From a checkpoint of a small audio frame classifier.
Model: 6.42M parameters, log mel input, arch transformer, norm layernorm, layers 12, width 256.
Training: soap at rate 0.0026, 4400 steps, batches of 256, held-out accuracy 100%.
Data: trained on telephone keypad tones over noise or synthetic speech, 39062 training examples.
Rows from block 8, named by matrix and row number. Rows with one number belong to one attention dimension. Each number is 500 + 40 x the weight over the matrix's rms, rounded and kept within 0 to 999. All counts start at 0. Numbers have three digits each.
# q: attention query, key and value (stacked) (model.blocks.8.attn.qkv.weight, 768x256, the q third), inputs 128-255
# k: attention query, key and value (stacked) (model.blocks.8.attn.qkv.weight, 768x256, the k third), inputs 128-255
q.150:463588487407530526534494529516491542513598496542440484567545539544541450464423503610433545397445428487513416453594464527392449497476586516592488465418517584414496424448561603570424557513489499458517493451606474502514591605465549490513611526507443431465476473479586586487538458466482494565515500459525460528429479490455536434508543480561565425571481454440508513479478482540447440566486
k.150:513386509473537495476658505522474487485549505420493520523523455493583469528459523537470493464521375435450479527507418461432506517471320452511596519562515506466505531559548494469527354541477471449495443450424487494487428468501533528491489569543511493515537531542436538502520474436525504380606398422527454466466578496498526520533589518501433406528437511326463490430540481525430591509483
q.151:469431530538508527429494454564444516561456508425474466491526490530497483465508558432501550385502419476487550510552561478490521482449453517573599501521484468601532467523547457553443467408497487506427464517475404493520411410555529549496537567515517395530543525497420493508531431575493487373569469474555471559463556500452486567496454553557366515440509440518525505429477487477500497488402
k.151:525449552541488580479365474580443546491485495386532541556578530502524582529477433568471563561475505483485552498566585502453498454521506505497578430555557420538524496542495469567395423470498488485499460501469534543491487472511418494549454537520534421515460478543420526478459435629473463525557462371490530504466460506463457507437492536562483593543519457456481508488457477448428450357422
q.152:565585471481426467503496494520530505531477440546472451581492500523465493485429500460499443521427494561462497537559507512525519444497522459479553496487443527426531435453534529495518547530537535458551527468511503536447535479563498506476541522484473481569551448506612564523482525503429464420545492512508527485482494463536472470493474511525528469519476503442520519453468483479466528537528
k.152:494541503440479472500513461507524504512471489578439530503490499508475575509443491475566535466495527508483524579496411482558513509505479517460543533505486561453480472464535460474598424503504519542475426431424475462475486473569514470491508542542508532552467481496515521512489546462521509414593520546518497460524562450535468551507523535479476456473457516381544497596548425441540507561532
q.153:564530486519497522497443565498525451457526478493588518488517496499500530566525528514462491501512502565469403535498435564504432513511517482524490480559494456517495522532477454469463488468506464523497471439505565483450478509476506452532436494468578500502533541420510509560464481525551521471546514464456551453487438505494451453541465529513507500552503433482473476533439537544485414481471
k.153:478591499532543465505512457481494564398512503594471492531561487534480530504516523510452503491519539520507477451483420541489520510462505563520471489466475475444472492454537491455500503457491470539480459459476450463455521532537480463535475498502472534497501508449501514507555453527471489478493530503478417559518494409513604489469449542491466475542463494460513454623471470496488439546527
q.154:538444503498484456522460497497488493474486484436534522479479455494520485528516549471497470563500563473510565520502521526559484534568511498546481520494496419505480538547462476494521468521483470558460541528471499429540490564504450481514448484487494488574451522503460488473460517553526575419547461501519471504531504485477475485545476499483467450509506542552487487525542477551474492469491
k.154:514426527543510483492438518451460514490497466457507451504527425469440433492516585477504514505498578489509542529512490532485518524548539487522480524532464459537456473497470498475439535492496483512494500548489489459541487556485437493517446460457491525518486531465471512516474504572485500519484539496497451570510500453483477462519530492530529489503533499553540521520523509494435502545497
q.155:578631471439528452568480449512550596410470569556485447604498550469463491474499388495437417529499519506476484589553450498411503538509533567417472549409514498483519539444469533546585554486559472470443469433452521478548513564545529480479548529507455500529455517577580561505457561433463573603449456468446483564554473529629515474509545417489563455506522526474482534543537436542508562516579
k.155:462403491487500467528475550410543429481423513518508508432468465420404481478570496403525467557498522530471423557495503427539565528447448465389462595595429512463506550517446558539674484496580418459467463462432490537522458453466538524425519504469511465477522526395580513534525570447510451409447507536438487483517564542588474467517469412484556442490570536452588582407501459527496621549575
q.156:581600440507454478511494446526470541479445478447475460509458473500384469445477487420520426471516444484480580535600498463491517493523428525485543593443540479488549513503499528576492565539537532466449452509472502463557414515583508526510564508556487492573543520570539514468498480508483492453523508441488510520537547484484536494569516503507489473454494576460521488427471491512496575436456
k.156:498516495479478522513373527455455436464460488463574525413515526401407563454542499415517536560534545527548464528517494504586507487525501513482514568486460457449495522481454499498562385516525513439512465523433520586534465454469461475504457482496563518449479466449455466512515521519576408529553580516455487454484490504525421484437461484517513577493509518514538484538520441480530517457468
q.157:573503559520477478522518502441522452504474487461526512499471428501523565491525512459526529503521531495492495552521507549579519454498496505510506468490402496501489470570496481475501443492476538505460482495487501492430548509445452464503457485435551486512458501408540466553431498442513461466534466543494554452498442494568506495488503494476539528530542468460490525488518569457444459512536
k.157:493583519505492423523491461464501591471534490549472478528549492548478493465504511512485537566529530537511528522531429491494480467494529555551475522425435497431471459476518474480495574483501481504465443463507431487443513514507565562495528457495466504542483457511546537480450499484458503446520488517514441532520511438474526477490519537499491459532531516499533486581520474479477495538540
q.158:419483488552553509497493505510461543448545510501471507558486522479453510540495517519495501474465480503511398426498486471427511507476527473480480481539599518508500488493506492585419579414537493520543485518472603477473486454514472537499499468498492520468457510522464492513577445530480541599470517483478492500520495564495538457555465502573500515525457489551462507464430483500520463532518
k.158:488470504480564542489429497557470484443512509446522514522561498406505480522505481496431490471494488515517458441498498573457530445526541505469500485502576466507529506506520537515479501535464532477527490563521558434513445482493453453538528516519476565443604507502509525477498492512446531568491554438496513477472490495526576489531450466488522526538448533529549463519446538522554453474467
q.159:503581491471476493466482473603453549522605421530452451601464529634458485512418502516469453469468457542483559459539447525477488533473551466535533537467606576443509460393500491594374605511528501500583504528530550434544421559547473538550552507582453488542547494565490582403469431518400551534550490418531489560505515419397463485580527520554429442481466513493546461460383418577455520557409
k.159:487389466499537545445448540577469481543454451389518567479485485407452450569535524428449504430531459489434488555493412533533542556526433470477595519573582472558516496563494466439616388534516429530477442526375507481489402466526368484559475597531530543509507567531350423536458455507571523480639569434462454468437529473519497531561551487551484527556381540492530466471544485508517526486450
q.160:521534523418486460489549476550485546591508508509500483506548467603444504457492521440506570557489524522511506450569455497455508503473518567615471522479547522447469492466536530551499490571415523517463484481511380424534507520555532554506619522527461481501474445521593522383587490411422505427487512459529441523496566431427455467526494543437430480486453468484556464435545490487513528546420
k.160:511477452424503492502550536449467526430478473440471420469500509573363459501542679350558507454489509501478561562559518487485531558589490484481562543585517545486558546507503492485506444496490568439510462502467467489494464448516606494498566560512517483506497473538448548412496479531445502472545450530499529461465553429435473440531488486405506492519486504493596531434634449532427573485446
q.161:356564542540492490496438500497548473426573487627498557542473544502515525620506463608490627544474477529531441485455393443468484406400547380442485440539581574460433433369546470639376491400540493504594447477643562550443495478486388443456490426512509477480453450400440484421564532528523513586354576528502509497472490429541536463400460504532550500459507446512441516561516579491460405553585
k.161:538667491605368495437539460488597588472590486655522530570597535575477462516501370530456643630539419586535368521504220500473437496428537467432516525517517610511418437421516521640449521403549350533495516473510546429436503514507405456521459480644485537523466471535434497402551475474448465697465609533465417607436527512489485475435530519604528545401366502562499476515438472518565381569538
q.162:498531468590509477451457522507495456462502492525538509504503515507444509508482480512488558525517498492484484517434487460455515506520529557515475521478537497502451488500453483523441525516473431477539483576572449527513466511450411507534502494537511589446531496547497495433571459577506505531444556499479495531463573520488531459494444494535511567526471520483487484492455467499510530461492
k.162:495506531544522516510500525507493499500526502549540527503569453615541439466503479515437577551528463507538468492489425588453513481494526509502499518505513520464467539534493508520443559528502469503480517502587519479425510550437486441503543501534522584482466511548413503461559483563476432553442567537498468564428529520496478525529499476541531545525417478499484499514485551514502460435442
q.163:428444553518490492520449510514538464428493533552515590459473517423602552465521480561523474544499527497505530437471557538579466555461529449506536468567416458523455478485533427505482377469522530579506608529486578503480537530452495481489422448525513472509505529412479461534435475528549468527448451494519558514492447545490544544443534501530489476548593461486451491632448579498485431490545
k.163:413552484538382422549527468534551565531501527560532572563544536520629587493479413537485506524548519462536583466559581489495446488489403514519458503452483557548420457456507458539480477509516452542443482464497468461441528498530447492520426469539457467569431488529535443456482516522514546467468426504502506487518484517445540518458556564508448540492552472522467494479509536485519432538559
q.164:405428505558516534487512484515461504501576530487521397475513432540518528595578631447513527507502548481540569549424525523509602507525507455462507504567549474440509534536485432461526532473514470483509534499490515484577456452518525501480467484462452527473530530490420498546585586536475447442452524539542456541493521453508483535509413537423474580483482472517544470465518473438494537504440
k.164:586479456622523564452467494491481519555547507498503381507484398681480487529510585518512537553489543516459487510486474488416522446570559499470469469520549509487475539514473490535471635447485475543520534530496462434586472533518494501500446476519509490482477531504491529464561514565447497496433548503520514560506523455484437504568449499470497519531410480456510525451507489581518569551456
q.165:470557435521477506420538482547470484579555429437461466456500521536422509515526559495483470378507448511503533509511493498575526542566518475535535524528518544466516505468451459489466532518571491470572449491446478534466459496524522511556575518493531487472565466545523541441627517519411532479516603482444438520468519520501513502505499475512429560512480473518530495463534508539474550509467
k.165:541456522526546550421480520523400457584547461460485419473456462584451489448512572525510491420554456515402539501506495503513504545533548518512546443462468490447533544487441489459524560498567502500520546517409469524524472540505492524526541563516546435494538527520450621512566479555441462452553476472460460582449518523513441521485507486574511507482466476484500539510536501535546532484416
q.166:469588593413513516541457524617464594502556521507475469588517491547587442506422488545431518484513333519461470458518465556606450379442571486607522464442542466472499404464600508486435477451453471566462478399561487476414617591520493500597495538554486439507552497539533559482465467521489517439526521422526463476451549432473543402487537627572495413581440486432517407528482539485416481539500
k.166:523534493441461377508664454559462578531511476440475477535473563492600485498468498488576500545503477492452537477494512455542520452534524498558604512511525496492511481423529448445526443426472425469475497413517525404365493493550566524609493573544520542533520521469499531435460517471452482485604458496487506457480588456465533441572565605467488469518447562454553463527525409421438561517510
q.167:509537507477501484483566489492547438525524492469498437446545544593484523388512558565529476540470562488516498473509463579501507547469496497612514454586469525477468522538460541524468491545478541585526553561494427418546544540481574536483494458498478450439505412488528512395459522458421536449440523514529519492527514521394489504474548473445517480533594435513551510416474522633387532578512
k.167:566482396436505395528584522449490467504508521409505431507412524603397531397499534456508474541509564505477533550572565496453503590516482391546484509536447548494524552487425469510500537531540532479458517502467456491456452457504513629462582466520488435507427407475494477449489441535429521416500415495502543511543483521438481420506571490456548517483598458522538553413499487528410568473506
q.168:468451517594483546498541463514455542499559539607527465505444488424572540558470434512519527510589420503493557529405603449486462508528508497445535486390555481487471474509524443474455507513494469500508493449522483572493569482500446540492400539478527449585526504519478486563542514480539473501528452488491544512502432520546508565513466595522510513510526473501432503563492475461476441524464
k.168:442556519515490508512522483535524526524463507519512575528547546532527472523463441548463494530504423513492414477456478473487425502486506574483472442459581519568511450519506530461556507522476435481566517500538506577489613478541457471532479549499508495502542484669505400475514555474629507553485571530518486440441569464497486554490477541546491487511512521509470490578503548512486466574532
q.169:416529459615435558498458571521510420574535478542577506502486554441604508550498487530456501480589487464578501429466557486481480483559508500462531470489475428425410511626505550440453435564532429475545556492561502500504544542480386497512353565411517620499541505400541498587508482576595471548449515470461533563419415517495521519468498486514498498614513573490439452474536505484522426481515
k.169:508715460520420443437526521498522525588571489539561504557447558506651560542514390584418466506506470505516562501502533510483461445520469508534515482379531461415433559535472560438455502561509469499550514513581543507494584585490428538539515550432503554485459470532546402518429442454530458562553532427452489507440406478511452484491529508509546469584480573442441480476504498563529433468511
q.170:530510486489564414505502396503576534444446549517474588563466440502449454483491552505464489561493491493504470487469513502582552497455481514572464585517509441492477453523540457486572498434491502575436452520475516477462513518470478491516490449518507564561616534467469473530497475572591542401532535516558470500526578443497469480449596524457489507473470458456509446569462526462513482425541
k.170:423459559496530465517563498475480491440511489510501407479555475503536567507572533520584481591488547377619532471413581577623525467484558532494470517497472456546444536465490415537528496397493475508490531475455529388449586540483602474527376435491520539523427517510407522460560479571408430563494436568505486484551482518445538518451524529497464486518473461533462520543542467552519508500501
q.171:522533463486485443525506446480542545528458507459462586504462527461459504412492446523507415457496554494516484438568503491515435570534484499526460527493522467509488500505507531492556498549508552535501459494436516544493500556539533500482532491475498519553531521465565473520478461437519574524550475442486462493533489528472514467529592480509465441480500569497486538481497546543577455478524
k.171:415513498467538466487514517493538459504493473480467568494530546304433512463531484486515418426492526462545528459462526472591523606486477467473469479514494425514527482503495504468569455513538535490549563516427523549490506488532488502491505476427476508497507484527477476526526489452525524516530454504497477497535453525495543552445537480492450477474533541543517491478503540535529474505512
q.172:453472512531548509479621432475495516498493550458538488528508399510488527476518538614507388497535539441518517517401536495555522530467437417496448464500543464512490516561490516415550498497512505504525493528434549489579487463429549558411491433397499428404479536595437456594541562405499538450592514511517464513573510543559513468552487467466543542455538400540460551388445527584451535500427
k.172:466540490492628485525591436487485504581565580510482538491534483563413540387478524539556377509387544448514333418417530502454534602492601531535398463433528503507510463467491523497510626484472476491589565547509499589518521482525548564427577407470437483448496472510621439534570521442486492538462444521564494557600516508418501518576391495501513480434477460536445513473485556494600534510506
q.173:498467524503521491489550514511488435489504542540534512501470442510533476478485526432496476505538515476507539515472508515523555541485468509468534510469449531482521480562522469466591446480479513518472540478461519503576505485468508499453485527510536503496560502429469500539536470495512484420499519491539463533479539559530474527547520499464483520515492488462527492469484518461532505466494
k.173:497489505516554508499463503513477495509478517516524428504456488528501540492495492535526477503531561520489583553494538495501528518517482542528469505415490503437509531483482427504514570447481553516541488522500479513556543514488538502481457485480505498495493486541454502481537486553469536473509502538518518486507465507484489517505493493485487522532518465462455527482521451548492509437463
q.174:571486462571480483497508464457556503467451539552560485454471459518512499533514539494542539586554574536479471544451593412524515542518458477471481523491423471517406534566456437465487492551463467488429412470457360478537530497505512473507469476502486519574416502572510507547533544481491472462444465537504545519567500490485466518518517491391540540530569453495511487524521483480411564509496
k.174:547521526537491524493472511448555475485546503532551498455459478582441455471542541490507524603482509567553444490463480538502402539521531466529421521469427466456452536561462452494482488516512514513466491545458440538484573512483492485488440457475529561541459450578502478442541552548568447482420501552531532454528508468517474518479451480452528509521567489512502521542519521523488499514543
q.175:437492478502540460487535453511498484486466498459518566503440443466504530479504501522498462444564465483468501487379459493634527517513470445487549539487467485478512462547539424402613452482485513518521535483442541565536515483507514435473485502442586493477555528519434491593582469551557520494559531531508495436518533494567504485514536474501456561466434507521490505563439560488549511466464
k.175:508524561524543510494541478553489472533523490565499504535454467548543582426487481598521429401521517485506548466426426523576510480480549548564491470405466532432514479456516456467526568475480520545559566518481501525522599522519520420468446497481505475509488474532477548531550446482473458524547444523519481544538449501514487538493473518595439517491403442444513478569492493535568457499453
q.176:565558536529506531495410499525534507488509503507533457470480568467492518550514469567469516541531532504534548522462480583506498537514490490486490540502467446488507490510472455470524516507524541519469495559509523461525503581502497479516449489547555529483407531459527506484487520474490551508528544509492484515492494477506508598446573491526515529493556521528502474501451488543455449521520
k.176:474452504468525518495420498502489490500463521472495499456441558524489488526514567510501471454538642507516582519482466520569507541533528485513526475485498516430497518518478462485533505497516560539486478572427482512553526495488474435523515515487507545502472545510495510486523514493509515470556440479488440454498475496529468471478546498476521551565507521498520469453538491483501531437489
q.177:458505516491476517508512491533496479514437551524501486523501501503512484498525497517461507521519515514501522403535469487554507446424513560510506446449559514484475456506550552554528543540499460561470499449517439499520547446533460546514529519479497464505586487580502512504473520445469484486450523484485470492499465516489483527512474537502498539519489450516537492519475549518445567559518
k.177:502503531526415518476529468511494470553475514471514552511445488448526491461496468513494514569503467459505443440538557501487503537514469537523471465487535458504529477482465488554433554554541460462499591508510498516430520514494528512518518482489521492511532513514519477426557499569489460488422521525505501574498422507485583523509496530505450566481528519510475525521487575502469512483464
q.178:551484533458420489473464492511542535548497550509518440509581521515466485468546527465502533595506584456549510478479498507533495521462530504470457484594524449502505524491506534510454554505530437498494535491490504453530513522503530523494509503502458498517481492513465507525444500535499465482512513507500476552504468502553465472513451515510436490498560475533554502546454452572442543555416
k.178:480474530501514498474496466564501522432455523476515509483448471442550546479509489522465573542531516467531627512476523512519531497503596529482501468469558482467541467447481479518492524554495494453479478499440501464501488478509522511510530471518484546526461538456473494455542511522456466498471503512500460493481500460551533484425568547470480545501531501508524509521456553469419485424500
q.179:557574533498483557545439536511518501519496460494523501528560560462475523455518454573516497571479514528534491481448467581509504497524571436499489483536469441535493443490499505541422499550515537527499546522505528502524539545521451538556457429514531501504505460496479526495501473540491445565488553492498472540496454503476484469491491486571509508503529543514496473570439470517403459499459
k.179:485491469489464507488458488543474508560493518400493498492570510485485538512469575432572490449421532474495600465549593523558552483504579468489536444488551573475552512503498453505438533550514504549477475491464472511550524466513532560521562449542506503550478497478531545521487483482431441464493472473543503492513509525517494509515502537421525532550514480508635468446453544406490471435485
q.180:496477481555560475512514545449478476425455461533513488465403486434505511456531465499508404517455519597420505498482563484475501432536504418454491493411476445571484527537458502441557503500479558491480495577483554556518493468514421523523515455411483459499464484536461445546480526463528543550502484530466546484568478507509493475551535415444563515461513533552468551470522553471539520425537
k.180:436489449461530503514489534468509489456506503514495542483532544481458497489515502516528433502459472493494508478516561480575496425461551493445457450411470528516501558522510557429500435511485490547491467489537538543535505495466516516523498508459496468470570465459488560570437498407518473536495522496499552447566442465517552499536543456457593446530614430527531476533506458500535486579506
q.181:487496485504559531451496509507504486468542510512497433413510477471487486565469560590519532557447501512581507483461528513572598445477545567549454564469545505425411449510569435457531448478449539531461490487554467436490479550489471478528451479511465570470447475503538504477468527392459565515514528524580459456496473414459486638494603515567473438559538436502602418453492515533541480576546
k.181:571493517556464521430492528451441445483513444506511542546473531537480431448508493528506543468484542518454580506452432497518526628610462483566540508561431483419503479515455473458497499577472523459532519603498463478508423568437431413477471510484520615472420519508511493463541489602526420534469456495491430532461500508453509497559532458614491514525475580528529520504577567476567503473456
q.182:494495480470531491468492523517523515484554466505445465511500490468508470500487506528512470476463510509479505510501522523501509522494522488488493469483511482530520517476475507486521491465547516478515528541457541467529506506462504510483509513500470496491513511469475519493500491502486548499506450476539496543495554476546518464441534475515485468503501475482502503497489496545520502503494
k.182:473503501477573494517473510504508515469497494499474461527490477480490508505476482536470462479513540486482522535474459524491491474474490470485478505476446480493496530493510549484518519515477504524497482528490527452532457509485461490480487527493470485480505523515468529524438497503494539527522500457503497496519556471481502454522499462523529455486490495501475502499466488551507491538517
q.183:507470443521557450535531453513492481475390565420439513546420449534487539490456558454504468527483530500484535458540524487539550481469474507527529551428521491515539447516512483499589523486500518549387510462442494500473508503588479500474530520469493422571495520482493479540536471549459554362558459533522455554557530468503492579526498523458440514492512523502498564519510530502541449453605
k.183:463506518430553455551492501459563433458399492485464559483396444511444572412558510480538474489529563485515422473465425510505497530470536571509453549499452437514512504459471464473646505515542487544465578514453551465495558521489512449506505521426522444512572494488447491548528496565505522470547452598516511475525500451521526535444475475508463478465509480491517530615559468569472489562539
q.184:473440550473528426535467488451467536384489479558560511430507483357526439530519385474484491483555466519479501605519578425506472500561418469369507555476471526548498526549448459430455457461475537396543360494518557627446485456413594464488499494470508545539471538525437457514468506505628428622520512520426542445538456537499552441513528456409589585444460538542438547563586486474554473427456
k.184:463571526435528540462493494481455555450527563555550408462541552546548476559484452497462476485491444545472395538527450505528445431446511527469535457392542561510491552561579586510505454465383520486503385411510515547551521431531545519509564583547469492473460399589507573537449525349534499542542530465505473395523485528514484529579449484477567452524504416479533449562489427599529441494482
q.185:439550449432455552470554560536515481587593500499489527496464492550516554518514542542500516459494478490506400488492516492465393565431552591569467458546517500535527554412487573556488492498536431450571609471512537490474565464493445586544550489550523431452596472453498501448545466479459553449476511482519489483411515440469460449442474554576433466531527402453512509444478529550440536489505
k.185:534424446541427520531534532550465537511545467515526541537443513474532529498470451538437475558581465517480491557524473491455467511493474461523538503513498526527481530445467490569440585533563447485534524527520501449447415503482451568534480464538527451525542595434426553473456436492446533476429499439498486552467493446428456483514544515533519530396526455535384571397469544477461535504500
q.186:475402499488501444577452403491473500468450596513506565547465473552508510535489536453506552513574462442428375507536579461442490548484491588498514540448529531502529468518576504501501503418465492558468496421510444473486472445522553471446479549521497496556545522470526458507500484628570441436512426465497495449524491506548471473498399604515448471517420582489454530551511504482529455479501
k.186:521496504480537448483492439510526493507546569538533515568525493538501477541539508534466550527559442452412336505466548503456479562461500581593493531523472487485521488506526438482518467430489476479438519455478466526430523515493621489451443569481547454518490478536478492464612416586507483502502489520509454517494561557511515483485444540547446509532426447465503512533505495566411463518469
q.187:480462488533537519474472497479484509419540479518481457517563477490521423529490521525542490494438524537502498473484547500537571506521452461488443492452535513459439449516550457468473425454453518487528429522510464520554462464431520449487472465461435550475504489532523503512440521475501542550494475506573509479509487474474523534508578466519539447532514480489565424451501523478578528486469
k.187:539587500545530508417476508470498468456552488499473431563588534494487445518458455567478525479418501492494472481482515511474546499489457441507507494504461494456525495509528554452443433480449561498519488523511479510511447553482530452470504545488495541447392435596512526490487490508514460604528538488504500496506530546495569554588500436586527402543440542486540462533472511558564466507476
q.188:505506449533500503536523502503501495461463463482443500527501455507481428452490566505487450515450460496466464431481468490403572483592492455491534559525505550427502431527543518498500572520478512542465482484530497399503424558555557417493443519495432563492508515503540471498493509531458455514509530437503530548523523492435552529578485464484549382531391600520495523477496546455575520510510
k.188:535529458523481461525597475488546483528517497527405429550559498574499509472493525514498475519361504502442446421476547434468476483481482505509486509484516462491507419509543501431511511485480428515463499500504492487520513523505502494458449525474451496478520439534521467541507498517499515464526498506534469499547523515509565517500469488456512407573484545476552446521514456504544533573551
q.189:518510507473463562489483529564551516556519519529495555483447529570525499513451526511485473495519460522484469528506516545501423502493547541541483466563489531476494546487477522505543452503547484504515584478483507454505520481495446474534447519557515524510556516471515511520498463501493500503510511486520548475442467491507463509436513520513462490523530486427522462455471496487516559493500
k.189:547500502529468498495539509549491497596547491504498577529509511538547511491473519526523506440590502461470567514508561514505508549527477473543549532516443499517472527498483473458474446499522482524481512532513487497451442536481468515493487536545491507504501555435491446491494443521489483485513501450472537553449475517473470472523546521557482501538485541449460480477505494459478513539485
q.190:496529519488482532529482513532479524512493473525466535490509509501515475510486426467482474425515481502510525518502467497519460532526489490466531490511481553472503487507485475534461503498511504489557457477501503548460485490493513470518459493536495544548519512514505518485510484541531467558518533504495496512454488494505521458519488517502527500506498531473467465504521439430514502488463
k.190:487543511492493500490544509523493545554545507487493462487562558533483497558471514500522463447492475530498498509502478518497462475489511511489544579495542538486485496485527531522510455463509515531537463470508501562514517484560493557491559518534477469505511500578507498517490514443504547516559537475495505482494509525476430550537489497495518453495443498501503468536509463530484478512488
q.191:508486484457489525507467540509529470482553502481457506533492507457488473522501534512541485503506539514470472521517534529448481579486534521524460489511536448526529545459500547503503503461518508466531575520541570438559485529456499523474532519481497481432516530444510457480486481522489544477488479445509519507500503500461530476490527478540494411512485469496512516472482565582493517523513
k.191:498441464460579518513464501512500524456515520465465491537481481518534520521496503531442493547495556464459506531490569505510501488464479480510490450474489487515532570486484541506430555499478489489503485556487507457507453504444560509493521505487482475469484513470425498467462482525491501484499504454501462501501493486519547430524488483519540464538550496455502516423451498522538516515531
q.192:484494520433537512545494504514474445516499458530455494521467493484494477502502561497533509428487471480446508514472533509560587539494470499523525496499443528521525451512503458485570474428519535545478469474435464542490497498503567470476461531519561437507542436550479554545497501512463526386529474538531485506534573525494495510520512510538451510474476483526541492531499465496512524514464
k.192:548510511500440489547525502543531523517510495501521506529480553457555528535478446483516494557415527535513538583562538498513477475464534451479521526487537545533508505433494495589478504490532490473481496486497539465480463470537463563477537523597479530551378504383519450487489477449428494510479522526481490516486487542509430486447532538529549512466516463504477512468432465478469552516503
q.193:553558544489513512519417519498502507499513487517515485561552495531504514509481475534459524502462529522476481503498513532485500468538523492477491489527487518478481517506508517492539506532482523526501486520480519464541477522491444481460511507510482551492497464531537520499457515519480497478481483447523498463504562513542468474508480473516504452516499522483527508479506477518498511516515
k.193:501530557549493484492456457475496505498482513537554486479512486474514508559508484485452545537476528537482538541492484503510448501508531503529484455504527515462469524513490502506506480490476530493465464528494467481519510465479498471497471502530481526512437483463503456481485521469536481537451503486491492457504492488531492508509463491509503493510511554499547498498522554498485494517500
q.194:551554416534482473492528475459475530465496489472464494465480471467433515473498486485531482453517506505458587470557500502494479483544476530445501531497461493491500517498498551494515497566514514481488498478514501540481490509504470451525446490483477500545544502481529513511467521509547522566493518473454513542536486484488560480491523511495453486510489540521500526485561491470526506499541
k.194:464505456485512468467436518475508533511513513484469544493512519479485458554507433461461476485542467499482486489546552485475497482504525536471489531524522504505502508467510524481530517493493437503522462474522489571508500461507418476486522514476482538497554515509542519545492561482574509489491541504491508501476522502567543525485557505472525444510526481513485494502551545519557501496510
q.195:466502543514477535485486519550497534501534448541510498549520469499575456525485489550498487548478474535443420541470500529474569445511482431542548443487512539495505468500522449494506476427489500528511459467499509489423492465497487485494456548528517460519513459540498530538447506478490508461509521492533504471478504501512489552531474532522520490552522494444499444484493474514490489497509
k.195:508496492516490493497609505550500519490505498492523437493482480548554551485494532583494486549476465527484534514501482457526438464495481486528567498447538532518468506486489474484501433502490496533502459495457517467461455499528474500547501550533492502507452509452446478477458460411485520524556510477480476474501456472461467503527485510473506485544501469466499495518492488519492540586509
q.196:509578520430409530506458528540545598585519484573482535552538512477587533563433444521489540533428533520541549521527495498482459472475554555571500483440529514478457519457499526483420522527477508534510516449587519453460568592527372513534519516519434518548475449476591521444440519495535493515463523482491543511431483469446483492459520541487555463562614531460550463570526485471447496547565
k.196:500513580500402530480585506483473498571439479511528556423532442499557556475513509538595514478579485519476460485546466490521398431545427440556508473498440487569495512545507436460471465545480498513514511468513498537437557470515539462536417503474566409523477511536523515527513489450581502506540518473484569449504398483450434492511429540502435518486486509433454472552547492482460424576486
q.197:477503445439520456565497437493473503402470507551469500519331504481464501528482439474503455449509487510424559614527595448530510582540451489409500530448464551535599496515424498468569503454534544482505420472464592580491508534483513445465470474492504470580526520495472468536520549526586531522561499513477545492558491553539553458528540502484537521413581570533463563520518451471597489460538
k.197:446515480438483497449501517488534558527488528544484500522471525496477510557522405525497505549480489547475565603533520418530438495484536530426545513497547488546482549438490577553520511521503442473546463436502562521472508482516401563498508553490475501496467498455472467522500564442535512502476599506427524550486442512581501463458503491490583410475584484453467550571550412572464526548505
q.198:527516449459514468546532473483502490488517532515472473520404494518505550495505487488516500480490512502534558550519549491527423559497528526474476515504477528513525503477464494500513480501533496509499519485515571543519523557471482539489493470481499483534521523456492495531526515522509540515494505519477557513509427514470496465461546501482529477469564515492469532543511520498503492497542
k.198:478522478465489513465461519463478515537487540549490537484535510424484500515541445480553495513528501486512424535503549465493491546520530540464464503505478500530516533503484529508493491547517463461536528465503541524500534506484510544521508501466487486467540526541544470505510549513534481485469505464477495542496460531523505473466485503460529468499601494483469539487522447491458507510510
q.199:507520532471492520493495509515498474518485477484491452488532479533497534526514534513522563465487487521494482457526447522547499474501521509531533476507540521516469424514517482477491455471505548587452471448458436521466499470502481476536465532546511439505478490548510536482495441503494543490537492488491482485514504511471482532539509540538443502530452475487543471568538527507439478545469
k.199:557483482521500484527540514538504501489485482451502532440521480479545524500466517483525475503459482527501506523551523545480459410491448484534509538500511542559517521515493475532513491470500500499484413467472519476490451463527504479504499477559506538527485488468549505508449512433517501483521520521526507446492550518512462530507487530455520535472529456509527472419429518476543498487511
q.200:527513504485505465504484492487465507433470472481473452502484466530518527561483475508485517481490510455451585483511520486535509535548507489500556483489456509482467471536490528483521444463497532526436441487458507484492476541473465429491467527490477517557481532518503519534433511490530506515527454466498517521533499520482525528532559501519543472508519533462535519565538503469511492539532
k.200:481522484522474464447505510449502522538509486506468425461511484519489527521519475465537505551444531552492563521547572489507488446511520514480531500480494512492456516538522480495493459416493492506470437484489495493488523468532474547503470516485484530513486495482524504509470565441511464504499532529472508469491447524560518537469528490457561464529547457451517498492563444550521551491508
q.201:538585496436393478509489502538542559579516441602453453563517488492603503564456471514469496517441497486504539503526468533491502447515529509552519443486488550458442431481511529498474488474510474478556441455549533414403569556506391426514458522522448559548495452453577558484426588477551485501506537490519493571431564437450453496477552578483538473535559537459584469536549475449489518566576
k.201:500538563529386487471544488505510546553455450528476505494515530488542554531516476530594512505550478535478511478538473489534423442499454429525571494504462507575458487498527435505481475507515472553472481431495485499406542489537492517560419525505520418581430507520489513516508444479481517493553455467484525498485434498449456509477540566518462490502466514460461489537544457459472493532506